A small self-supervised audio encoder (BEST-RQ), trained from scratch.
Model: 3.46M parameters, arch crnn, norm batchnorm, activation relu, depths [1, 1, 1, 1], rnn lstm.
Rows from block 2 of a small self-supervised audio encoder (BEST-RQ), named by matrix and row number. Each number is 128 + 32 x the weight over its row's rms, rounded and kept within 0 to 255. All counts start at 0.
After each channel's rows are labels from the 100 clips, of 14976, where the channel reaches its highest value: "strongest on" is what is common among them. Only what is clearly more common there than usual is listed. The data: babble in 24 made-up languages, each with its own sounds, syllables and stress or tones, from a formant synthesiser. In brackets: how many of the 100.
# conv: width-5 conv, stride 2 (model.blocks.2.conv.weight, 192x192x5, each kernel summed), inputs 128-191

conv.17 [108 147 136  95 141 149 152 151 113 145 180 132 118 165 131 113  85 126 115 182 217 129 206  94 125 156  79 104 156 120  72 161 150  61  74  72  99 130 170  97 146 190  89 128 168 130 103 151 145  90 131 129 113 112 146 107 136  90 143 175 130  97 173 166]
strongest on: mains hum (72); clipping (29)

conv.163 [189 142 142 154 196  79  82 143 163 120 123 173  60 133 138 132 144 126 186 132 107 101  64 195 199 115 154 128 150 144 115 158 154 168 128  94 134 141 104 136 114  78 180 109 114 117 122 149 127 120 125 169  56  80 129 133 123  78 148 113  81 104 118 120]
strongest on: /ǃ/ (41); mains hum (31)

conv.2 [ 94 136 127 154 134 181 150 165 106 135 125 140 173 118  91 113  85 159 125 108  50 132 116 166 108 158  86 161 190 114 188 170 129 142 131 158 141 104 133 147  98 105  69 131  95 157 131 100 105 110  91 117 145 101  49 165 115 113 124 125 103 120 183 123]
strongest on: /ǃ/ (36)

conv.1 [ 71 119 155 123  85 116 126  96 149  74 123 175 133  98 113 107 106 125 122 111  77 119 145  84 144 107  91 125 133 162 187 139  97 179 132  90 167  79 137 152 146 126  58 211  64 100  77 116  93 155 119 129 100 144 128 144 137 117 111  99 132 117  78 114]
strongest on: voice: deep voice (66); /s/ (27)

conv.95 [124 131 139  48 135 180 156 147 101 146 142  92  93 117 150 119 138 136 104 104 148 103 135  92 144 143 131  99 171 142  72 137 157 125 169  91 146 126 162 135 147 125 174  92 150 122  82 109 116  74 150 134 155  98 180 119 206  87 168 140 144 106 113 150]
strongest on: /ǃ/ (48); /q/ (28)

conv.25 [ 84 124 124 122 145 140 129 105 127 131 161 122 110 109 212 115 101  76  91  89 143 120 140  87  72 151  97 119 163 122 179 130  93 120 130 199 138 124 142 105  92 111 112 214  71 123 120 140 114 139 159  97 167  99 151 135 153  78 153 159 137 146 177 140]
strongest on: mains hum (89); thin (high-pass) (31)

conv.146 [ 81 123 116 198 132  65 154 127 166 193  91 147 104  58 108  89 101  89 109 117 145  81 128 173 111 111  68 194 110 124 160 142 136 118  51 138 131 121 134  83 121  83 139 116 119 145 134 154 168 100 133 135 154 118  82  84 116  71  75 138  94 198 102 124]
strongest on: mains hum (64)

conv.58 [136 159 142 110 109 135 115 173 109 133  93 192  61 172 116  88 158 138 191 108 100 112 195 121 109 160 151 100 155 154 117 146 167 164 154 158 178 118 133 125  80 162 168 128 134 134 148 184  95 122 123 168  98 159 150 114 189 157 139 128  87  85  81  78]
strongest on: /ǃ/ (54)

conv.13 [124 117 151  92 143  50 136  95  95 149 144 149  97 163 137 168 104 148 132 170 153  98  70 160 100 159  90 139 130 133  51 155 185 102  92 108 125 118 117 144 123 159 105 138 144 129 125  89 103 102  71 134 190 111 190  88 107 103 112 153 142 110  65 135]
strongest on: mains hum (70)

conv.176 [162  99 122 146 128 159 131 155 103 119 221  91 123 124 184 166 112 175 130 110 174 151 154 188 129  90 182 134 125 114 126 120 104 129 127 135 116 140 130 128  93 152  90 159 127  65 107 143  91 148  92 121 149 178  70 123  75 103 172 124  83 169 200 164]
strongest on: mains hum (84)

conv.71 [ 76 120 114 129  77 120 145 147 174 146 161  82  93  39 112 122 164  84 105 109  68 171  90 138 144  50 119 115 129 204 104 149 137 123 112 123 131 107 136 111 145 100 122 124 114 132 140 141 159 180 138 121 114  90 146 106 114 100 143  73 157  41  99 144]
strongest on: /ǃ/ (37); thin (high-pass) (34)

conv.12 [185  94 105 141  97 113 129 112 142 116 155 131  95 173  92 120 146 149 119 123  96 114  81  92 155 168 157 128 142 121 119 103  87  88 194 112 102 137 174 151  90 134  96 169 140 130 144 143 110 144  93 183 149  99 190  82 150 125  73 115  44 145 112 121]
strongest on: mains hum (49)

conv.133 [ 78 161 151 118 132 152 123  72 145 166 150 113 163 137  78 152 166 105 133 130  93  85  75 134 249 134 129 155  91 160 127 117  80 127 140 106 123 138 101 141 110 120 179 142 105 120  66  83 149 149 120  95 104 162 125 137  91 126 100  89 120 106  91  87]
strongest on: /s/ (49); /θ/ (42)

conv.32 [143 119  90 127 129  95 128 135 116 133 121 114 142 102  56  72  89  94 145 191 130  88 109 162 111 158 137 140 143 138 136 146 140 175 108 146 133 152 161  54 149 125 143 124 130 189 137 137 117 123 119 173 122 114 107 104 119  83 125 109 102 134 155 136]
strongest on: mains hum (44); /ǃ/ (28)

conv.41 [ 68  86  84 107 126 119 112 114 127 129 165 117 122 132  49 158 130  85 171 162 172 107 116 146 112 112 147  74 154 133 111 110  98 119 135 236 121 119  99 108  94 101  46 154 126 112  97 102 161 108 130 186 122  96 137 103 121 136 136 128  79 103 106  93]
strongest on: mains hum (47); muffled (low-pass) (32); /ʔ/ (27)

conv.50 [164 149 141 170 126 140 157 110 157 164 118 146 171 160  88 169 125 132 123  93 135 111  63 114 144  94 143  81 150 111 110  88 101 106 105 119 170 144 143 127 166  92 121  96 125 141 158 122 157 145 110  93 120 135 126  59 163 120 111 143 179  71 137 112]
strongest on: voice: child-like voice (60); /d/ (47)

conv.108 [150 108  94 146  95 120  95 111  80 133 198 140 130  50 124 161 138 148 142  90 188 117 137 160 132 158  75 117  91 175  97 138 106 130 145  92 105  84 130 113  88  97  62 105 116 105 125  99 101 107 119 181 139 101 167  92 173 130 129  96 144 124 142  85]
strongest on: /ǃ/ (40); /ts/ (38); thin (high-pass) (28)

conv.121 [158 149 125 129  95 121 125 105 163 108  84  74 110  91 141  89  78  98 155 155 170 166 124 135 128 103 108 160 104  96 105  57  88  59  69 157 143 131  94 146 111 174 157  64 137 146 132 136 171 110 131 130  73 156  88 105 105 132 160  78 143 148 153 112]
strongest on: mains hum (60); clipping (27)

conv.167 [175 140  65 141 155 107 117 109 159 113 137 152  75 172 133 124  96 168 139 141 154 105 148 152  80 118 116 175  88 134 102  98 135 137 148 163 139  95 110  90 148 153 134  72 125 106 152 128 163 124 142 114  75 120  98 132 158 141 163 106 164 118 136 136]
strongest on: mains hum (63); clipping (26)

conv.131 [ 81 128 119 169 155 174  98 117 159 161 163  87 105 118 138 138  95  84 109 248 215 144 131 159 121 109 137  93  84 158  86 171 191 106 144 161  82 102  35 120 127 127 108 101 130  83  88 137 123 176 105 131 112 135 175  84  84 224 159 102 136 124 143  91]
strongest on: mains hum (40); /ʔ/ (27)

conv.20 [180 138 129  99 151 125  86 157 121 178 141 141 114 178 102 109  42 131 126 148 153  71 154 117 142 157 146 116 142  83 146 141 163 121 149  99 154 149 113 113 160 185 115 128 142 105 172 137 108 163 180 208 118 145  58  50  90 123 154 130 144 104 170 169]
strongest on: mains hum (61)

conv.177 [134 124 124 183  94 102 105  64 168 180 122 143 161  64 131 118 170 120 188 163 182 112  86 157 130  97 161 157 109 147 146 161 117 140 113 103 162 156 141 120 117 134 171  87 137 129 158 133 118  96  89 133  97 143 145 112 136 159 185 133 169 108 130 128]
strongest on: mains hum (36)

conv.139 [ 70 213 127 133 101 153 116  83 164 147 163 176 113 124 138 158  64 172 123 223  88 122 103 174  93 111 145 155 125 115 136 131  99 133 165  98  75  89  85 122 173 135 119 108 106 134 135 185 158 116 163 117 111 138 130 106  90  91 142 120 107 124 161 145]
strongest on: mains hum (73)

conv.3 [ 84 125 120  96 106 106 116 117 169  89 159 131 105 141 141 103  96 143 112 135 131 165 132 162 135 109 125 135 143 145 110 119 135 136  87 124 111  94 149 113 104 139 125 100 129 106 105 195 107 178 117 141 167 157 121 104 121 157 144  96 143  31 100  86]
strongest on: /ǃ/ (35)

conv.93 [ 85 121 196 111 125 130 102 111 159 114 193 145  86 130  96 127 101 120  85 188 124 190 138  96 163 120 138 154 105 129 146 111 167 187 134 103 115 138 139 107 169 136 155 141 124 142  88 119 101 101 144 137 154 122 122 149 112 112 153 135 137 159 114 182]
strongest on: clipping (47); mains hum (37)

conv.126 [146  98 145 170 135 126 190 159 118 158 134  87 103 109 121 134 139 129 121  91 140 146  96  95  92 128 128 208 114 165 216 103 105 140  90 114 163 140  98 146 136 139 158 134 140 199  74 121 102 159 120 138 126 106  75 101 126 109 153 140 146 171 108 116]
strongest on: clipping (55); mains hum (42)

conv.46 [ 58 173 205 170 141  98 145  77 119 195 109 160 161 227 112 136 120 110 128 150 108  86 118 134 153 123 145 130 149  80  96  97 163  83 180 139 127 152 120 173 139  96 113  60 115 159 117 166  96 146 108 109 131 126 169 150 140 117 204 187 141 132 158 176]
strongest on: mains hum (55); /k˭/ (38); clipping (30)

conv.56 [174 148 107 142 111 127 126  92 104 133 126 111 114 118 134  74 103 125 102 155 118 112 145 145 145 101 122 152 151 149 152 110  87  96 146 137  74 115  79 120 111 198 140 134 106  90 112 111 133 104  87 155 182 136 163  69 165 128 130  65 150 160 125 139]
strongest on: mains hum (58); clipping (37)

conv.39 [150 125 128 161 135 161 127 200 138 143 148 127 121 126 140 149 184 124 101 124 235 121 134 185 158  63 193 188 110 105 191 117  96 116 111 120 142 133 122  93 125  83  84 130 220 151 154  88 125 127 108 112 167 193 119 144 113 162 144 155  58 131 147 131]
strongest on: mains hum (97); /ts/ (36)